Weights of a small contrastive audio-text model.
Model: 4.78M parameters, mfcc input, encoder arch quartznet, encoder norm batchnorm, encoder activation leaky_relu, encoder depths [2, 4, 2], text encoder width 256, text encoder layers 6, text encoder norm layernorm, text encoder activation quick_gelu.
Training: soap at rate 0.0014, 7800 steps, batches of 256.
Rows from block 3 of the text encoder of a small contrastive audio-text model, named by matrix and row number. Rows with one number belong to one neuron. Each number is 500 + 40 x the weight over its row's rms, rounded and kept within 0 to 999. All counts start at 0. Numbers have three digits each. After the name is the row's rms in percent of the matrix's.
Before each neuron's rows are labels from the 100 texts, of 14848, where the neuron reaches its highest value: "tokens" is the input token at the peak. Only what is clearly more common there than usual is listed. The data: two synthetic voices taking turns or overlapping, over music, noise or silence. In brackets: how many of the 100, against the usual share in percent.
# fc1: MLP up (text_encoder.blocks.3.mlp.fc1.weight, 1024x256), inputs 0-127
# fc2: MLP down (text_encoder.blocks.3.mlp.fc2.weight, 256x1024, transposed), outputs 0-127

tokens: "stop" (56 vs 0.3); "start" (9 vs 0.3)
fc1.524 092:425543500538538567423498527474493555423516490523512508473492412453500509430515476490570521510555465454520496513428521483422484495494497467442502510497423571499530516555513463493570524475392499580507516478486543458545484566549452579488539518513446519472448425456422411429527512491531505552496504494524487464510489476504425497440470481458506477494522495431535521445537527463488477490510
fc2.524 095:588457442505477498542528542517518527546525522537506469512526504500490464495515477521462512495463537483411439460518484515597520517488529525505544515439523448483509530423423546508481437532575496452514496484553480511506459469489518400553447463523513474504526611488562529532492503498435491453530585475420528490558520487495564511540542538546472503519557464529515476478490497562572553481449

tokens: "flower" (37 vs 0.3); "louder" (11 vs 0.3); "driver" (8 vs 0.3)
fc1.502 094:528419524471528460429513490593519403547515487525510454499541530475555490583479474511479470508575462480429577497483493547465473486469475503501584522500508488551459526462536523447486507560520505507477525496417464497466467520459490499542538463479502544470474444490500461528569528552527534577562470487513493491439465523403514474456510563433485512498477528492421552488480480447487477496483
fc2.502 098:485535518561535552533487521508514511468469514518471526514506497463460420470533507428456488494502528495532521511449516484356498481530487513470521482550378520443499471487543514541488495439598477550564475537565582520499556467556438548451445469483416536500475553438498510441575501532437446515551586482527567521571520515555524553478489443512529477528470538436563483487473524482488491447514

tokens: "house" (70 vs 0.4); "twice" (30 vs 0.3)
fc1.285 098:501513467429465559546464454520468520554497527600447472532496507528516438563433500517510479452476443505482539475555488518573496421516519453500486468554402555461433479498451538485446440546502501483508486480549526588584463512589426565533428508581448467475465485473449517519421468529498558510461486525530518537487536547452482505474411512440561477469511509541489468450562521532542488522503
fc2.285 105:502549569407490496576541501494506475550512450417488487546457507479542485515524518575515534481512493553511447556434480521502549535501561410481529465478514453552539507442485454498565574441489532531503517486465407493451564494431506467437526504499530479535484407503558480463434506554527516502557512472478467505476544474504500468533535479560426469492369491535524495540508498544515502524479

tokens: "stop" (14 vs 0.3)
fc1.280 102:525538485551497565529467568500531521509443504516456465438484428533533512429467454538452470442528453590487447508484452490492534473406558522494504451523492536459488445480443547547552542487470531444459508461573493493545471446553514457525533481522558406443522500499489523506560453442501471537533496502470555439496562426439529473499489558436554459514464484496487554497511517514611551533555
fc2.280 097:427467498461427536478549436456472549536568479457564525486568571424455474517547530508517507498474545511452493613531473512520475550590446498499519567538452480515506508492493394475484458458563483510498575522447453458495560498465502425517524513422435462527470479494525496491442461508502556507491461473510464536563469522518475520426451440551463511563512459475520477508496471520467459448440

tokens: "stayed" (100 vs 0.3)
fc1.305 116:488516520553505587518510488496547525531567485540459517469569423504567514601510461514488517502560471451459521517491470452542504421560497530433566604508506451521490516450505517465408492531599543510510490528550489457507508505542384517511518437527391536490496443496506454439467490535534515467493497549486516514490432516524516426539485490477522531570500535445459491536527546461527541485506
fc2.305 115:527515536526441508456480466586515510542497492479564532523490502463441557446465468491462477485517493465486465467486482551481515534495516440519476479562433518459550446540530465503515494430387469517486514553496483497518436476488519480502550556562557548488508504453462560482442465482463473490505541455526549483502470407508510493452516527546494467486530483504565543462567432573408489465563

tokens: "-" (100 vs 9.8)
fc1.370 103:497513539461461503513496496513510427472497478561499456508507560527427537534466534538531544450556463506526513539573522508525486450515492510555431480524512434528458468513548490496453476427488562478461467488549446616515488537580474440580538443484389482425503479483506542492572528488507536563506481498582504518438529503470520549584530505516483522493498506506538537528536528440569493529510
fc2.370 093:510461471466501458469470495438552522535526532542559519517514477485498577502507466490494531548509522412443518459448452538506586521469497501504533558469439466566582511502429525524498508515512478553552556468450559480536519484487534572406540493450572505593541525539496467446462463510537441483491480518470509559516455565467481471452486571489546442491515427508414528483539488490448557539523

tokens: "clock" (7 vs 0.3)
fc1.564 091:525470413532476572500539517477484523429580457484492412497600523481503508509547531491519478526488479517522478495545526478459512515471457532488454534513431482572483569449558528484513496438504573486473492402488484538515506517454539458492447621555486481570442488509498511501546472455537534476552532487493454507500470583572556504474458468534558443514483519402513540578429477556461438534458
fc2.564 089:557508516515561534513479476503476535559447547504501577503457489515496527493501442503480508433453545508461448507454451523468569477503493489517514475510518526438571461500455508518506489550502507607560516555547467427508492489471481526510516412543411580441513499460473463514402569506435517510513528498549548475489525530443468524516553499505462510480593450549522450409526491578529610520435

tokens: "clock" (31 vs 0.3); "wants" (28 vs 0.3); "stop" (19 vs 0.3)
fc1.101 108:448504453515585518500507510524489473494499584472504396528475589492519467532565441534439477450450587493545445472532535496558546438507525444479483510517519440543515502483491526440493469484414519485480468535622479449519419461564540460465529461502439494511490503503490452497559530512477540493486456484551464517531473516465519558462536450551505467477555480469513590543430559540488419494536
fc2.101 105:556424517546478512548445485469429478578521493453470633507494489524440535494495562515523446555546499518548521511494457490468514528530516507453526493564489565486475506584482516540542493488547470477414459499461490486519518538436456487526545543534526506478515505441487510509470495510420496493526543472489494382493450531551423484452422558511520564481490536581459444463524499507531557555505

tokens: "flower" (34 vs 0.3); "brother" (28 vs 0.3); "house" (21 vs 0.4); "mouse" (7 vs 0.3)
fc1.194 108:426509528434504567502462469503433486435468555480455544417616505472494564524513547527457529488517521454518550479471552569564539507544498504536527490534501452441455480520487543463489539500476475457543477437482505499553455442465452524555454455508512456506440497506571567470462576569502484547553507463533523503449511477515528498503467491481511431508452496482522498524472485516441510516548
fc2.194 119:557552536472507454536508538577527524533564476483480447541459517475487416479517465518591477521479444609500497470530527421505518497494409482395537537516530540469492492476505549460546492493530495593526561467469456536504548448518474498472479525479442460499485493478462541555556392507577413459444504483448452452534442529504486510495499487584527567472531481551486513455562528498569491571415

tokens: "clock" (25 vs 0.3); "ran" (22 vs 0.3); "that" (15 vs 0.3); "lamp" (10 vs 0.3)
fc1.529 128:517470562632549445529453578448514475475516558556492563517503446526444513535505509547438452469459520584477565518543516497476484524477575489559480494552513470521553448457486478518547485510473466499543471428475509511507560500516543503571519465513402514534599440498500501539481541468472513537517479519547542471501420509516548501494451538589463440456514531523526575508487507526493556529477
fc2.529 135:562506461366477535500549473507524541524517497498491459480534558509482509545482514481511506546521506512448552487470525515522447531502395544451511487513449518516445558519496520559475423577518474488504490529520504478481523495439455490482460423518528435466421477538481421504508465485465501468532488534451485479580583486456548502470463502430503543518463542546481522431543498458465482510526

tokens: "house" (7 vs 0.4)
fc1.158 082:541525568527518542505476538469392483503487548533484531411483524520395520542492498526465542522514544399479521536498499538489467474487450460480498485598459515508502513428512531486450510475488464562395501429532491471486572470544461446490526536564467377506538537544494522534478498447506488554466482521525488505571526539524510482538446496472568469473502463487535523511549471541473534503468
fc2.158 080:440442467464471554489513508476569536552530520550450490550553472464523512466604484530506481550443474553511481524440559509510569497469487557492548486439507424518558509558430505492569501552495544492507587527421519470539460507456589537492471478443576495516559506529482490482541512564489580473555507497473450425437483449531489486472517516550455505532499520492457470472509511465548438481561

tokens: "house" (97 vs 0.4)
fc1.48 110:446511428452397498492531465520523475504524523506413524503606544418475559537498476558505455496518526513477562505456481507425526453467470531480563545574503564441537478445498502494535535575575496471531469539444493457532529536519438510538465474510496516448570505458551519506483491540485518466460446481536445542474534417549526494477533495447471458481532456512474499524512498476498496510481
fc2.48 111:432600524484479542548483481473451457580510503460513488555401493603479444483438546467511532462484477569531444521445497515569462576468472464470477485491510507553517492574451489470502511529457531504515510522502453502454444495505464510439561464494452453539458483559561463458447518482495544492497611543438508477538509469432513548571452474542590390529414468543512541431582539522524540504475

tokens: "stayed" (92 vs 0.3); "take" (7 vs 0.3)
fc1.671 103:515493548453530517490525453549489560495509593526547500478466513493500505464435478450482535460546464439492549517498522520534490473470452483535548513498495575562496530491569538418518540519496547505481476454431533540480456499507502462507531503568475554542472475560543447494507580475560462506501513527523444520500471484466461587436507444524496535459494529428439517514550551565528435484530
fc2.671 101:453495475562526553566487515446546450461492427505472419474507519459541504557480544547425447504536507472484417511566546509469473542496490516526476518479492436481476543473500493501487449550484426546505490547536536485490524516494489472563502513472574451415545526463505504494479454567469533469484468537528546443487509519494502404538537494468444473495495487610496499503415444429431557473459

tokens: "-" (100 vs 9.8)
fc1.338 093:481518533535545487555468463538556517512470550508514472430543539450476525498496496518557575486500489481559617495525482513508595576467455488454494509450466471515504495497600501421498570461600525554530505488557550463513488497529595524529511491494438468446490472543588471549479524534469518565506450473478532553443448451473454461512532492468532416458554514490473525456517463500506486485569
fc2.338 095:534460456501487525502495457505484477549518536537427466544435513528500455508543476484543535458417462480417509484522537527515470543505466506546506524461443514522541493491439525566473485478558515501457546453543582540420493498437488450558568509467479486547551490546490432512525534421632472548451488563515452498523503547510525497524456451444510437476479450613417524554500525520491521538578

tokens: "my" (43 vs 0.3); "sold" (11 vs 0.3); "lower" (9 vs 0.3)
fc1.573 111:499435565518515466504472479468555484486556469510527537479463524500427480519542508533507466522527527504493461453465523459476549499545452492525455495569520557542495460507559490530525461501475522469488508428483461417562525493485507503499468588604386471468474492489463543569567422527534487547457494484529453460481528494519568513454497532544513473474492461511487492551546439470568459493516
fc2.573 119:462521452498494518528437526479405485476441504474482506531537437487570528481520531526545528444474494502498476496543566571506473551511496528439517486474514504434475531574533515505483488544463467438436480546490546537403483546505548582483531508512539521518440494464470553521485540482500454457532507447466460494443528509414457519453483562437511437507504496456526474514474483516498527582567

tokens: "push" (92 vs 0.3)
fc1.421 096:492446433494475506487469457507460530536626547442477532447509590444500463553547547486516476470526426483429453516535555485470497588585482456501480462525498500475472450439488487531466528442516522424545444482484555474544465565473484496516557532486483458531440412442471509504457497527488475571458478512414498517481510469494485513495459498559509457460540514539562511511499507482534512494488
fc2.421 089:472465546483529489474558585540536419478457470537478455480562449559495518493482460485525511485464566497545528491432449542567529479440478620476513482453526469602528485495504528475550460535442508571431539515529526553431526481532533498497479356516528560501503485535498449503527486474483549483529486460489484518542501483548498481512509481466527517512478531422432550507542454506465457486529

tokens: "-" (100 vs 9.8)
fc1.289 100:566460469558484525515470447480461535453484586528393483478517409492515478476490510510537506583541522519523468512451487520518494480547432450460471551486545517492491495506572551504386564496440490542484500416525517478497440481484507442495483486481464507483434468520441496508450524482520492532471530526501413546526543492523544511451459518461489566426467526519455506557550482570558509526495
fc2.289 097:491518596484512503492438520459461494501546509477548437470510577460489437453540445520524440457423500532446472466547521498458524571492510537509485505490529452477501564471537555534536502541574552503515507598490455549520571549516542487427486473533491505526557564461588489505535518539481474462469527508547536508468506454485393478532549466555463456529423447526487480509488509454547445501455

tokens: "cat" (18 vs 0.3); "bridge" (17 vs 0.3); "laughed" (9 vs 0.3); "and" (8 vs 0.3)
fc1.654 106:507494412517504520502527451473526489548556582524511536562540451440492478531493531473519524461535507498438540565509483483507516522505430485440555578517444470558474463477521469558457557432472485508558595524512518505490492525499480499500512558503500487525537521473500521505497538435470531497513458520504499485514535546453484521438529512526520484521545468458542485497501584520486486528499
fc2.654 105:491452555472529436507520555448502525449462454491519517469578484520550458521505433461503480546560492495457431488515502483511467450513559527509494471484618481497489581527486538454461438582475569523446507469478513473576564540456494577501515447513492547511514503503493454476514529540508499543513507497494514525462450520507590460521465585542547473479517523556474481489512433507561525488555

tokens: "-" (96 vs 9.8)
fc1.382 090:462518510550538568459523497489453484531509498516533474462464500444475483565541497555547521460544485465499546554446554581532461537514437402448561455509511538542451465419508588479511533559457452546538474479461463500434495484529521551503512515519471503551488437496486534541498620479525550496492520526501510529513546511472437453447531432534459490562466408467478435482511407410520434508494
fc2.382 093:524532504497433455547437520495475492510531555463456524472519468522474465474427551440521529554470551528493426460563499457527475460472524529499517581455442474463568580570449469483553465517519596483473539505553532511527533472490478435487482519461481447446508528428497442470495414552446448493553524456455496482509447481498548550491491446491591546443458502500483511460510585547485513512512

tokens: "my" (20 vs 0.3)
fc1.704 104:514559447496486589457495488472529487470593513534508531527439564469528502585512452568536488485512490466452573458511466588536524537453409503534524488512491469500576526489531487446549492458565463496551501429506521511526538489482477513449505463523497442532564554544468475487463507482509497542508523496542481501433539467563413460461448511561471559474496546481517612537480442494450447531588
fc2.704 097:574435525556547489562543507493491513516419494505437465513471517519464485451529548462452506580444481486526421526509502470430502501488555517450478508468527504508500430471480499553493537532402487521493532554529490454518544494446447480551449574523490546557459470541577476521535451468513489453572517429462466534539468611463526508503485481472523415583494485491522449484533550526565487522540

tokens: "push" (53 vs 0.3); "pushed" (32 vs 0.3); "robot" (9 vs 0.3)
fc1.337 104:547456444447467517470522417528497573504410573469481503484438540566512499502508398550468431420481448525434512520485478514551479532488549501553524559503595532447495391566506499502520594466452493488549433514590486505466498537577571482537501459519522498496504549477489464521488519536429488488477466525471446548435559546506472451512421510465491475487493456509510530522522529491478457494534
fc2.337 099:534546531481532487543480558530511524547463477540416473535515453468533430461499505447552511455429522491553546476510483495451490429526509477509400442489517448471487541417516551501483420476468440515483478512407442493494450469462508458518498506520427522517451439491547554498443446463552463541510479472487504503516452509540493498584549529464572570454546633455528488422550457559505471528563